A small model that answers yes/no questions on an image's attributes, trained from scratch: encoder norm rmsnorm, encoder width 128.
Rows from block 3 of the image encoder of a small model that answers yes/no questions on an image's attributes, named by matrix and row number. Rows with one number within an expert belong to one neuron, the router's apart. Each number is 50 + 10 x the weight over its row's rms, rounded and kept within 0 to 99. All counts start at 0.
Before each expert's rows are labels from the 100 images, of 14848, where the router gives the expert most weight on average: "lies over" is the class under the peak. Only what is clearly more common there than usual is listed. The data: simulated stained blood smears. In brackets: how many of the 100, against the usual share in percent.
# router: router (encoder.blocks.3.mlp.router.weight, 16x128, trained with AdamW), inputs 43-85
# up: expert up (encoder.blocks.3.mlp.up, 16x128x128), inputs 43-85
# down: expert down (encoder.blocks.3.mlp.down, 16x128x128, transposed), outputs 43-85

# expert 2
lies over: small cell (100 vs 27)
router.2:39 52 67 54 54 24 49 43 50 48 46 60 33 59 48 50 38 50 50 43 58 34 39 51 43 36 54 59 41 50 57 47 53 49 35 68 33 55 43 45 54 57 50
up.0:58 49 54 36 36 43 36 42 70 70 51 56 52 56 34 45 46 46 51 39 51 58 45 33 45 57 49 63 37 68 39 59 48 38 50 63 57 59 44 50 61 59 28
down.0:42 45 50 41 15 59 47 36 48 56 60 43 40 54 63 53 63 44 55 46 47 45 52 66 47 50 28 40 46 63 51 52 44 62 48 57 58 48 40 42 56 42 65
up.1:49 55 51 54 36 41 44 41 48 50 49 45 49 61 34 61 57 32 51 50 62 47 43 47 39 61 45 56 29 41 53 61 48 55 49 40 38 60 60 43 65 71 45
down.1:61 46 35 32 56 60 54 58 40 36 46 57 36 39 64 53 39 51 64 51 29 67 57 61 41 36 45 40 54 51 45 38 42 53 69 58 40 54 49 50 45 20 41
up.2:47 62 24 60 63 61 44 51 45 57 31 67 43 49 59 58 44 66 61 56 48 55 55 35 40 66 43 38 39 35 45 42 39 51 71 39 51 41 42 45 56 51 49
down.2:43 50 46 49 45 46 45 52 60 59 63 59 58 55 61 45 53 78 36 57 34 48 53 42 52 58 56 58 58 71 38 48 51 57 45 61 49 60 44 56 33 46 57
up.3:47 31 45 46 78 55 59 42 43 49 42 43 37 44 31 27 34 75 55 41 44 57 71 46 64 49 53 50 61 56 53 57 59 62 51 40 54 63 44 38 55 47 52
down.3:46 54 52 63 52 50 52 48 65 55 62 46 56 66 73 61 48 54 45 37 50 44 42 55 48 56 46 62 46 43 39 40 47 59 48 44 56 62 25 48 58 47 57
up.4:59 51 47 45 66 32 46 55 34 51 65 46 55 53 49 55 60 32 38 55 62 59 73 37 38 53 56 72 54 45 40 39 47 59 45 41 28 46 43 60 59 35 36
down.4:56 55 42 52 49 47 49 49 50 61 51 38 41 55 52 52 38 47 56 63 45 47 64 65 61 64 42 64 44 57 62 58 41 54 23 47 49 52 46 29 39 62 67
up.5:47 51 35 43 53 59 44 34 56 59 53 36 52 57 66 77 52 60 55 52 42 56 47 54 47 46 46 51 43 34 68 53 51 53 52 40 50 53 57 52 47 41 51
down.5:44 40 48 51 49 36 53 34 51 42 51 42 60 40 59 48 62 70 52 47 43 58 42 48 51 61 44 56 61 64 46 46 44 35 45 68 59 58 39 38 48 48 40
up.6:42 56 26 56 43 61 49 49 64 38 47 59 61 53 50 51 43 70 46 46 50 31 58 54 71 46 50 45 56 47 66 39 48 33 51 70 35 60 32 59 41 41 53
down.6:63 28 57 46 58 54 40 43 29 57 65 48 44 57 44 46 68 53 55 52 70 51 50 41 22 23 56 51 42 35 44 72 43 54 59 51 46 51 47 62 62 42 52
up.7:56 32 53 54 42 66 49 50 35 42 63 45 56 43 47 45 32 55 45 52 52 62 50 68 29 49 68 30 52 49 45 55 39 42 47 42 52 39 45 54 56 54 57
down.7:55 40 49 34 54 53 64 38 45 51 70 52 36 57 46 45 71 62 59 51 52 48 52 53 49 67 53 61 53 54 64 41 71 56 62 46 64 58 58 34 40 47 50

# expert 1
lies over: small cell (72 vs 27)
router.1:27 61 46 43 60 59 63 56 58 54 51 41 54 50 48 63 48 48 39 52 49 61 39 58 47 55 62 32 44 46 29 46 62 49 43 47 68 47 32 56 57 36 61
up.0:43 53 39 50 46 61 62 46 54 42 66 42 62 51 53 58 44 30 36 58 49 54 50 48 54 39 60 34 57 54 45 41 62 60 60 48 55 52 48 68 49 29 26
down.0:40 42 44 59 56 33 44 63 57 49 57 56 40 46 62 52 45 47 59 42 49 45 46 52 28 48 33 53 39 46 55 53 57 41 57 44 41 52 44 49 55 68 53
up.1:52 39 51 55 42 66 73 48 52 47 55 29 54 54 62 25 47 63 53 42 46 51 48 56 62 58 53 44 50 42 55 63 38 49 62 54 54 50 45 63 60 54 66
down.1:56 43 48 58 54 51 42 53 54 35 51 59 51 61 39 57 60 70 60 58 68 28 47 39 53 56 49 64 50 49 48 55 45 56 39 49 49 47 54 58 56 40 57
up.2:45 63 42 56 39 51 49 24 55 62 56 42 55 46 60 57 42 50 60 57 47 45 52 55 42 61 67 50 47 30 51 70 40 45 44 41 39 55 37 51 49 45 51
down.2:37 44 36 37 60 64 55 63 44 55 49 64 60 34 69 38 58 50 40 43 46 61 56 66 48 55 37 44 46 61 39 43 63 39 51 51 65 53 56 59 60 39 28
up.3:65 54 46 44 63 54 58 51 11 40 52 66 57 67 43 64 52 48 55 50 55 68 49 34 52 41 65 50 58 61 56 46 43 33 48 45 30 49 53 68 44 39 52
down.3:57 32 65 48 52 52 46 38 53 66 48 31 58 63 72 57 47 51 59 64 56 38 61 52 38 49 43 54 56 49 64 32 47 45 42 64 49 44 45 51 36 52 47
up.4:42 65 49 36 64 51 56 47 51 58 46 26 50 40 54 45 17 48 63 56 42 43 53 46 55 56 41 68 52 62 53 46 46 41 58 55 52 58 48 54 38 53 51
down.4:52 57 41 35 43 70 23 41 62 54 66 56 57 64 49 33 75 44 42 45 50 51 58 36 68 30 53 44 31 39 46 66 50 58 51 48 44 51 39 36 55 29 54
up.5:43 54 74 53 42 46 50 45 56 57 41 51 53 46 57 62 44 58 44 54 45 49 47 52 53 45 50 32 33 33 30 61 58 42 47 34 37 60 42 40 46 48 57
down.5:37 54 38 52 41 52 58 68 61 65 57 48 49 53 46 41 43 58 57 45 45 43 57 60 57 33 37 67 50 52 66 61 54 39 46 51 51 35 48 51 39 41 29
up.6:36 55 35 44 44 58 59 54 57 44 38 44 61 44 39 46 80 58 50 53 51 63 56 33 49 49 57 53 46 49 55 45 33 51 56 32 33 35 34 57 56 51 43
down.6:76 58 55 52 34 34 44 41 66 51 51 45 39 40 27 39 39 35 42 49 43 54 44 49 47 68 60 59 52 49 36 63 58 56 42 62 67 41 58 52 39 52 42
up.7:47 45 31 48 39 34 46 48 57 58 21 37 50 50 41 52 48 46 47 37 54 57 32 44 55 62 43 65 62 58 61 56 54 62 48 60 48 70 51 38 59 44 53
down.7:50 58 56 49 58 47 45 53 41 45 36 54 44 44 46 58 52 45 36 44 69 55 55 43 33 69 46 31 31 60 38 49 55 56 69 48 25 49 51 64 56 45 52

# expert 13
lies over: large cell (79 vs 9.9)
router.13:44 67 40 64 59 56 45 48 42 64 62 57 63 35 32 59 35 30 43 60 42 43 58 47 41 36 52 58 44 54 51 64 32 34 56 33 41 54 48 65 43 33 53
up.0:56 30 41 41 56 53 52 55 44 44 54 45 53 47 61 38 53 50 58 49 49 27 48 43 57 51 24 33 62 50 54 60 78 55 36 49 45 52 45 41 51 43 49
down.0:50 63 43 62 48 40 66 50 51 33 52 42 58 36 37 63 64 65 44 39 39 48 44 51 66 37 42 56 50 61 40 44 57 30 46 69 56 37 58 48 36 45 52
up.1:54 65 65 70 48 46 47 53 54 48 36 42 52 46 48 49 39 45 49 46 42 60 40 39 55 59 48 33 44 47 51 56 36 50 47 41 46 36 47 56 62 59 61
down.1:65 59 51 70 63 33 50 37 54 67 51 68 64 68 59 56 54 53 38 57 41 56 43 41 65 71 63 56 50 60 44 70 54 55 54 37 64 57 48 39 63 74 64
up.2:59 46 64 47 43 33 58 41 45 50 33 77 61 53 52 46 45 45 54 46 54 38 61 40 54 63 50 36 60 55 54 51 68 58 68 54 47 32 42 49 51 52 41
down.2:41 61 53 34 72 56 58 46 58 31 30 61 57 59 35 52 37 56 64 44 63 56 41 52 54 49 40 58 25 41 49 60 68 52 58 55 50 52 54 69 53 42 51
up.3:26 47 38 55 42 55 77 65 54 47 61 53 64 54 54 38 53 35 31 57 28 60 55 38 49 43 49 54 48 37 54 45 51 51 60 46 57 60 53 52 42 34 51
down.3:57 52 59 66 68 58 38 60 47 69 41 46 37 41 48 60 51 47 61 64 71 58 33 43 55 39 59 55 43 53 47 59 43 34 38 32 28 29 45 49 48 55 44
up.4:47 48 49 44 30 42 63 48 48 52 69 49 62 49 51 40 56 53 48 41 53 42 64 63 59 57 39 28 39 32 53 58 45 59 23 47 42 42 53 55 55 50 36
down.4:53 57 39 50 52 56 55 41 65 44 58 51 50 57 41 43 51 70 48 32 45 58 57 37 49 39 38 51 48 51 40 54 73 60 38 34 51 61 41 51 43 57 47
up.5:55 58 52 48 50 40 50 53 61 37 42 41 62 44 51 44 45 54 34 43 69 38 50 26 53 48 50 43 37 49 69 48 59 52 67 47 47 41 55 49 46 42 45
down.5:55 54 65 56 43 43 63 62 52 60 45 53 43 52 54 62 52 63 57 48 55 59 49 54 56 54 40 57 52 62 43 55 47 65 45 64 54 46 44 57 53 62 43
up.6:33 58 55 64 48 55 65 52 41 50 52 45 43 58 49 46 38 39 62 59 52 50 49 56 45 43 53 48 58 65 54 46 56 45 77 50 40 35 38 64 43 52 51
down.6:48 40 55 48 57 44 67 56 50 59 30 50 37 53 56 53 43 74 59 39 44 49 53 63 54 29 41 50 61 48 59 30 66 49 55 44 58 36 53 39 56 45 45
up.7:42 69 70 29 46 42 50 35 56 52 54 54 61 43 44 52 66 43 52 43 26 51 66 23 47 48 37 40 58 44 48 50 38 66 50 50 59 53 68 69 67 56 57
down.7:41 52 45 53 59 54 73 74 34 48 61 53 66 44 65 47 38 39 55 59 65 54 50 48 50 50 55 54 44 55 57 59 61 38 53 34 44 42 59 46 34 48 44

# expert 12
lies over: small cell (95 vs 27)
router.12:45 52 57 53 63 49 69 39 47 48 49 43 34 55 33 46 55 59 33 63 54 62 46 62 37 69 53 50 55 31 51 33 38 48 69 26 64 41 29 48 58 61 41
up.0:35 56 48 60 50 45 66 46 37 47 30 59 47 45 63 61 52 44 22 53 42 26 62 55 52 28 62 53 44 34 51 64 62 43 41 47 48 47 53 73 46 50 53
down.0:64 42 61 51 40 48 50 57 53 52 65 55 52 54 32 38 47 62 54 45 56 52 61 42 32 47 47 34 43 69 54 61 28 37 58 43 61 65 32 48 57 47 51
up.1:43 40 43 71 40 57 74 56 41 38 45 63 44 48 50 42 41 46 46 58 29 60 43 62 40 60 70 35 46 49 59 51 73 58 33 43 54 40 53 60 43 45 66
down.1:44 49 65 37 29 63 39 37 53 59 44 62 72 56 48 67 59 62 32 45 75 51 70 50 51 45 48 35 50 46 40 44 50 48 51 61 47 62 41 55 65 27 44
up.2:39 45 53 43 39 45 45 38 34 32 31 58 47 60 50 39 58 53 59 54 55 51 35 41 45 65 45 53 39 54 43 48 43 50 59 42 61 57 49 52 52 39 41
down.2:53 66 58 46 38 46 50 67 50 55 53 43 69 40 62 64 48 45 44 61 63 63 49 47 55 44 42 54 55 49 44 41 73 44 50 43 67 51 51 42 40 54 50
up.3:38 57 52 46 34 58 50 47 39 32 41 36 52 39 51 54 53 62 54 44 57 45 53 39 45 29 50 52 73 46 48 53 50 36 52 54 59 66 36 59 40 47 45
down.3:57 55 37 48 47 60 46 47 54 46 38 44 47 67 40 56 44 46 49 66 57 59 40 62 64 43 55 72 60 58 41 66 36 53 54 46 37 43 59 47 61 58 51
up.4:54 52 57 57 49 58 37 55 66 57 32 36 48 47 66 41 66 53 54 52 42 51 39 54 56 54 42 56 46 42 67 30 51 53 71 49 65 56 53 54 56 46 42
down.4:71 48 34 37 54 58 65 57 62 59 58 73 62 35 54 61 54 60 57 45 59 66 50 47 40 65 60 57 42 43 40 51 34 66 35 56 53 45 43 54 43 42 58
up.5:50 51 64 57 54 71 56 49 44 51 56 54 63 56 49 44 39 46 43 55 59 47 67 49 38 54 56 48 67 70 68 47 49 52 60 73 40 36 53 56 51 44 46
down.5:49 42 67 60 58 60 57 42 52 53 53 43 53 47 45 38 72 46 47 44 53 57 47 42 39 55 37 57 61 40 67 41 43 52 21 27 32 45 49 41 55 46 58
up.6:52 65 42 55 50 56 49 72 46 47 47 26 50 49 53 40 57 58 49 41 52 68 72 43 72 45 54 42 55 69 53 50 27 67 65 38 57 54 48 52 73 37 54
down.6:59 53 45 71 58 47 82 42 49 47 65 44 45 50 35 50 43 45 40 35 44 58 53 61 44 57 30 43 53 46 50 41 49 39 65 37 52 61 51 48 37 55 59
up.7:69 40 38 60 55 33 52 30 52 61 54 65 52 63 49 41 39 46 28 54 60 50 40 64 56 60 47 46 61 50 55 52 64 39 55 35 69 47 52 64 62 38 57
down.7:47 49 63 49 67 42 30 57 47 49 45 52 48 33 57 59 50 60 57 31 48 74 57 38 50 60 30 55 50 54 46 24 42 53 44 44 40 64 43 42 47 60 54